A small segmentation model, trained from scratch: held-out accuracy 94%.
Rows from block 2 of a small segmentation model, named by matrix and row number. Rows with one number within an expert belong to one neuron, the router's apart. Each number is 128 + 24 x the weight over its row's rms, rounded and kept within 0 to 255. All counts start at 0.
Before each expert's rows are labels from the 100 images, of 14976, where the router gives the expert most weight on average: "strongest on" is what is common among them. Only what is clearly more common there than usual is listed. The data: rendered solids tumbling over patterned floors. In brackets: how many of the 100, against the usual share in percent.
# router: slot weights (model.blocks.2.mlp.router.weight, 32x160), inputs 0-79
# up: expert up (model.blocks.2.mlp.up, 16x160x160), inputs 0-79
# down: expert down (model.blocks.2.mlp.down, 16x160x160, transposed), outputs 0-79

# expert 5
strongest on: count: four (59 vs 23.2)
router.10 [138 158 113 126 144  92  94  85 120 129 151 142 145 174 147 137 102  86 108 138 142 166 147 140 128 133 132 105 144 116 114 126 137 112 103 111 122 171 129  95 152 103 135 135 166 105 120 154 112 116  94 101 106 145 105  96 139 132 128 139 132 139  71 125 105 136 135 165 155 136 123 136 109 130 141 120  97 126 110 177]
router.11 [123 108 161 177 110 150 109 131 146 110 109 140 152  74 175 160 157 122 134 148 116 123 131 111 119 106 131 165 122 117 123 152 163  99 155 120 143 118 139 140 134 195  96 144 120 139 137  71 178 161 138 118 159 107 132 129 148 104 141 134 138 137 173 137  82 136 146 114 105 113 131  98 162 101 107 136 110  86 128 133]
up.0 [110 116 116 150  90 142 153 149  86 116 116  70 131 110 154  98 128 124  67 103 143 138  77 138 165 112 124 135 110 109 142 177 183 166 150 134 119 138 127 103 104 145 102  75 147  87  94 154 124 116 132 168 134 155  82 126 175 102 114 149 105 144 138 127 125 116 106 140 136 124 109 132 123 124 139 146 135 134 128 143]
down.0 [143 165 126  97 157 144  80 116 133 134 157 132 157 118 112 146 152 121 174 150 132  93 138 158 126 132 160 130 145 115 135 128 120 102 130 141 131 166 137 168 115 111 143 124  89 113 157 103 103 151 135 137 148 116 115 137  89 127 160 112 120 117  85 137 158 148 160 150 134 154 128 107  83 144  84 107 132 118 113 118]
up.1 [141 143 122 135  99 159 106 134 128 150 138 116 153  72 161 105 156 102 137 114 109 112 114 141 117 127 125  92 155  85  80 128 120 122 101 140 167 137 139 146 167 160  93 165 116 125 111 142 125 130 114 116 144 126 197 128 160 113 124 146 111 164 147 153 127  56 121 134 107 114 151 124 153 191 117 104  94 137 145 131]
down.1 [135 133 116 161 137  99 132 131 116 112 128 145  91 108 140 132 147  92 112 123 170  61 106 126 125 133  98 159 131 103  90 135 122  74 151  99 164 148 136 110 175 141 129 146 110 135 146 132 147 129 135 182  98 168 145 105 151 129 105 148 152 132 148 109 134  71 152 137 111 164 129  98  75 109 113 131 154 138 111 169]
up.2 [118 106 148 130 113 115 152 133 134 102 130  80 114 141 141  70 113 148  91 110 127  99 125 140 140 125  86 130 105  91 132 139 121 144 104 158 128 117 195 122 144 119 133 124 147 145 126 133 139  94 114 143 137 123 128 115  94  91 132 119 128 123 162 166 131  74 115 168  90 134 147 151 139 138  86 118 105 140 130 126]
down.2 [ 97 101 118 123 141 143  96  90 127 140 129 119 121 149 127 161 141 110 140 172 122 131 188  71 148 120  96 142 181 141 146 144 143 122 126 103  90 166 138 114 129 159 125  91 143 109 166  94 117 141 101 131 130 142 109 147 122 162 136 131  82 113  93 129 145 166 127 139 121 150  97 105 105  99 135 124 200 101 133 150]
up.3 [179 108 189 146 144 122  90 136 137 112 117 123 142 139 153 123 184 101 118 154 131 128 141 135 118 123 116 120 147  98 147 111 142 124 143 168 121 131 120 157  94 118 103 121 155 102 172 110 133 131 150 121 103 151 152 168  92 120 138 137 142 122 107 160 170 153 142 116 131 152  87 148 140 180 156 173 115  85 144 149]
down.3 [155 166 152 103  85 121 142 118 131 148 157 148 125 131 114 120 126 150 174 140  99 150 139  98  89 129  92  88 102 162 148 118 121 202 109 155 116 147 115 152  86 103 105 172 100 144 105 129 113 139 149 114 144 112 128 131 108 139 176 129 141 106 146 146 152 129  79 132 124 128 125 154 151 140 153 117 109 132 131  60]

# expert 1
strongest on: count: one (90 vs 25.8)
router.2 [116 156 129 112 119 141 127 137 127 121 114 134 139 152  88 125 142 169 131 157  93 144 117  82 109 129 115 142 129 149 146 126  76 135 135 182 136 107 104 149 130 114 136  94 126 180 143 123 126  95 170 130  94 129 119 115 158 154 144 128 146  64 101 141 137 171 153 147 147 156 156  88 124 110 148 128 139 117 137 111]
router.3 [130 150 117 135 117 136 116 120 136  90 170  98 128 141 121  78 135 116 127 119 144 150 102  97  88 158 135 162  93 147 138 157 128 102 131 136 113 140 159 151 163  98 123 142 154 163 134 112 133 109 110 140 131 142 138 143 113 119 121 146 117 127 145 162  75 114 173 164  94 127 158 137 114 172 118 102  99 160 136 121]
up.0 [143 137 132 140 133 138 148 138 154 104 141 165 156  38 132 133 140 154 134 117  86  71  99 118 131 149 115 129 143 120 109 110 146  84 130 165 164 115 114 160 105 104 105 161 139 102 143  93 151 155 111 163 141 141 101 111 161 146 148 161 154 120 123 151  97 141 134 114  94 137 115 154  97 145  62 106 139 146 128 144]
down.0 [109 139  82 135 113 135 136  94 124  94 108 126  53 152 138 122 135 157 126 147 101  98 156 127  90 122  60 136 116 157 130 144  96 134 144 108 122 139  91 134  97 135 134 104 152 132 149 107 120 121 139 114 141 133 139 146 109 160 157 133 148  76  73 163 151 169  91 140 128 163 111 122  92 130 163 144 141 120 116 150]
up.1 [104 154 166  96 132 171  97 135 111 124 127 131 102 123 111 123 121 130 142 135  96 135 162 144 176 136 136 159 135 122 124 145 124 140 112 113 118 126  98 143 106 125 123 122 197 145 161 104  97 112 107 137 120 138  77 103 134 113 153 129 131 105 142 143 168 122  89 157 122 135 119 106 168 125 100 133 171 147 166 121]
down.1 [175 101 136 146 100  80 144 141 141 171 130 146 176 144 124 128 152  87 106 146 136 122 112 137 121 132 145 101 123 128 129 109 158 168 136 141 162  98 129 113 141 110 121 138  93  85 104 139 165 156 137 151 134 110 159 118 147 151 118 137 108 162  97 156 135 140 163 119 142 112 145 161 127 136 112 144 136 129 140 131]
up.2 [129 138 118 164 125 102 109 138 132 179  72 124 103 108 166 134 111 130 127 102 152 148 102 141 115 104  90  96 104 124  97 107 122 131 186 126 150  93 136 120 132 140 138 123 117 104 137 133 139 136 103 154 108  90 112 143  88 136 168 124 113 144 119 132 144 140 133 108 158 112 119 138 159 150 136 137  91 131 112 132]
down.2 [140 101 132  89 196 134 146 120  99 109 120 143 152 156 108 110 133 163 149 153 107  97 159 116 115 129 163 150 145 135 155 136 144 125 126 125 108 167 135 133 126 104 115 123 165 154 142 124 158 104 140 100 132 128 111 133 138  94  84 112 146  61 154 103 134 116 106 124 112 167 122 152 104 119  98 149 150 114 122 131]
up.3 [118 139 131 132 111 133 141 102 109 127 142 162 136 134 141 134  97 100 131 163 141 166 140 154 137 156 126 123 141 108 109 149 167  91 129 115 113 180 106 125 148 154  85 143 237 139 140  71 155 146  97  95 156 103 118 113 151 122 124 159 105 166 177 133 124 121 136 165  82 146 112 101 124 151 126  99 164 129 118 128]
down.3 [116 144  97 119 138 119 143 110 129 104 119 111  65 158 133 109 135 121 128 141 112 104 156 145  78 135  66 120 105 141 127 166  89 114 115 117 128 169  72 145 110 119 123 101 159 123 140 100 140 118 136 121 166 126 137 150 125 143 148 141 148  83  70 163 160 161 128 161 139 166 113 118 108 135 190 134 153  81  90 138]

# expert 11
strongest on: red object (55 vs 18.7); its colour: red (33 vs 8.3)
router.22 [110 114 176 100 136 160 136 121 103 116 140  56 124 150 123 117 109 141 143 119 129 105 102 164 145 140 150 112 157 141 129 127 126 124 132 147 130 133 118 120  97  94 118 127  94 103 136 112 103 139 121 144 109 162 115  91 136  95 149 137 151 150 113 133 147 111 145 131  84 154 119 148 124 185 139 101 120  60 119  94]
router.23 [115 143 131 109 155 116 130 185 165 177 141 132 138 125 121 143  97 132 135 126  98 146 109 154  89 159  99  94 107 157 111  89  89 113  99 128 165 142  91  94 118 158 131 108 126 111 108  82 174 130 110 130 149 147 107 131 137 162 136 127 140 110 131 169 150 134 137  77 124 158 138 143 141 110  86 131 147 125 125 130]
up.0 [118 169 135 111 120 126 142 176 138 174 131 110 144 141 113 152 165 111 128 136 144 159  92 101 123 165 137 144 118 140 129  72  89 101 102 157 125 152 116  59 113 152 140 134 136 133 122 101  91 118 115 136 104 177  67 148 169 119 113 129 135 120 141 152 149 109 132 108 131 158 137 113 149 113 106 112 141  88  96  95]
down.0 [101 121 128 147 113 133 103  76 196  87 111 148 134 150 137 104 171 128 125 126 162 111 128 138  98  90 153 127 137 125 149 142 159 132 158 125 134 106 130 101 144 114 169 149 118 137 142 167 137 132 142 125  97 103 190 133 116 115 122 124 125 142 136 102 109 171 136 139 141  98 122 138 153 117 143 125 115 134 181 130]
up.1 [114 122 106 132 141 161  68  82  86 146  89 131  83 128 138 105 142 105 144 144 104  93 140 165 108 133  87 103 128 132 126 189 146 146 130 126 126  86 132 123 150 114 118 120 116 142 142 142 164 118 164 144 142 117 191 105  58 163 136 119 155 148  81 115 159 120 151 121 138 122  84 149 124 134 147 149 133 131 145 162]
down.1 [138 135 128  95 149  82 132 166 100 145 130 127  85  89 108 150 114 111 145 139 111 152 131 132 139 165 134 125 137  77 128 153 130 113 158  77 134 151 101 184 106 118 115 124 159 108 100 133 104 155  95 120 138 155  54 141 139  85 146 130 153 102 123 113  92 118 126 145 110 149 140 124 140 153 106 123 131  87 122 103]
up.2 [150  93 147 142 119 128 136 100 123  65 106 158 115 153 129 129 113 106 102 120 110 147 145 145 129  81 162 150 127  97 108 150 148 147 138 149 114 151 182 164 138 137 143  99  83 140 122 161 110 127 118 112 134 110 148 180 121  75 129 137 150 141 203 131  91  93 148 146 101 120 139 124 137 130 149 124 118  88 155 182]
down.2 [135 205 122 114 142 117 120 127 115 158 132 149 112 119 131 189 127 134 107 156 118  75 166 134 114 132 137  88 116 141 165  92  91 142 120 122 186 139  83 143  87 123 123 128 122 104 157 136 125 124 133 141 110 124  76 129  99 184 135 121  98  97 128 129 176 161 116 141 155 151 131 128  89 145 160 102 121  99 117 114]
up.3 [129 115 155  98 127  99 150 145 111 124  96 193 134 173 117  91 112 110  85 105 112 137 131 115 137 132 143 145 101 101 108 137 147 124 188 125  97 169 157  97  80 106 132 109  79 135 115 144  85 142 115  96 115 112 165 163 142 102 145 142 180 139 172 132 141  90 129 139  96 147 127  97 141  96 114 128 139  91 109 147]
down.3 [132 165 125 114 136 112 103 130 144 109 115 152 138 114 131 142 171 124 117 170 129  97 127 129 133 120 139 128 128 162 146  57 134 147 109 125 169 102 111 127 141 126 162 127 104 108 157 164 135  97 123 146 121 125 106 149  72 192 156 107  84 102 123 137 154 150 122 146 135 150 148 161  83 136 157 138 120 132 153  88]

# expert 13
strongest on: teal object (49 vs 19.2); count: four (49 vs 23.2); green object (47 vs 18.4); blue object (41 vs 19.1)
router.26 [146 126 123 107 111 103  96 136  73 156 121 132 139 162 155  85 154 134  88 156 147 156 138 136 142  87 121 168 147 147 166 113 151 130 164 133 122 153 131 148  85 104 125 128 107 142 139 121 117 134 109 130  77  38 179 123 110 127 174 134 118 131  99 148 136 111 135 146 113 143 122  91 140 146 140 139 117 103 111 118]
router.27 [142 141 135 106 129 150 126 150  92 174 125  95 116 113 135 152  76 130 154 118 151  90 119 130 132 155 138 142 107 123 152 157 178 137  76 115 107 142 102 121 114  96  84 143 140 132 161 115 163 130 113 135 142 130  98 101 103 172 102 142 119 134  92 124 148 140 138 169 154 110 157 132  87  69 173 109 139 113 112 119]
up.0 [123 136 183 141 121 102 130 145 138 115 156 126 102 153 109 138 133 114 129 118 122 123 210  84 153 143 178 104 132 105 142 127  84 146 120 108 126 117 149 125 110 129 135 103 148 153  98  89 112 152 144 122 120 135 100 111 148 145  92 129 111  94 126 106 131 145 110  79 125 104 126 154 133 138 113 170 138 139 144 115]
down.0 [145 136  55  91 120 130 102 113 146 141 113 109 108 134 173 146 141 140 154 101 133 124 132 120 112 132  86 148 148 147 152 122 125 152  89 124 147 136 119 126 146 137 125 165  58 137 130 146 130 140  91 166 119  83 127 175 130 141 134 104 129 169 102 202 125  74 118 137 139 122 176 105 142 145 100 108 112 159 116 132]
up.1 [ 91 107 127 143 117 163 166 139 130 122 142 111 127  74 111 127 124 154 129  95 127 118 114 161 137 137 109 123 116 146 139 114 108 132 112 139 132 123 109 113 154 147  96 140 143 149 117  99 141 115 151 124 145 123 104  94 138 145  86 116  91 125 175 107 111 151 155 143 139 104 144 123 113 122 129  86 127 116 152 153]
down.1 [144 157 123 113 151 107 147 154 131 119  79 130 101 175 169 103 157 120 122 126 134 121 103 129 127 139  99 167  91 131 113  77  93 143 132 123 177 120 178 126 146 182 137 107 114 135 132 107 164  96 116 132  83 125 127 105 123 139 133 118 165 107 133 145 161 107  98 114 110 167 146 141 126 170 131 133  96  91 108 124]
up.2 [135 120 144 119 116 113 137 168 147 108 123 165 122 122 119 148 100 110 100  93 125 168 188 122 131 129 182 107 136 130 113 123  95  96 160 125 109 147  71 111 127 163 119 149 116  94 163 136 127 184 119 152 150 165 110 121 168 121 127 180 133 119 113 142 137 155 106 107 138 115 125 106 143 113 100 165 109 166 122  89]
down.2 [ 94 102 145 113 141  93 127 140 128  90 111 105 100 157 134  93 171  80 137  89 136 158 171 141 143 162 132 124 133 135 124 152 131 155 171 109 115 163 120 114 147 145 120 140 110 145 126 122 176 107 128 114 153 132 126 143 125 107 131 155 107 114 112 136 117  87  99 146 105 108 121  85 154 129 156 128 124 162 125 106]
up.3 [116 143 132 127  96 109 142 128 155 150 141 121  72 137 105 141 120  78 134  94 125 139 148 163 113 119 144  84 105 134  91 124  71 105 146 100  97 124 108 106 152 153 114 121 139 138 128  84 135 143 144 140 151 156 111 104 149 135 148 135 127 117 140 104 109 180 119 156 113 130 115 142 107 163  95 125 122 153 126  97]
down.3 [102 130 131 119 127 106 117 136  89 129 104  94 102 173 149  99 144  88 116 102 141 143 148 122 136 147 126 139 160 147 134 159 136 162 151 120 119 157 110 117 112 138 116 149  88 137 133 129 166 138 111 134 116 121 112 162 153 137 149 161 101 119  93 127 132 103  92 138 113 123 124 104 120 126 171 124 139 141 111  92]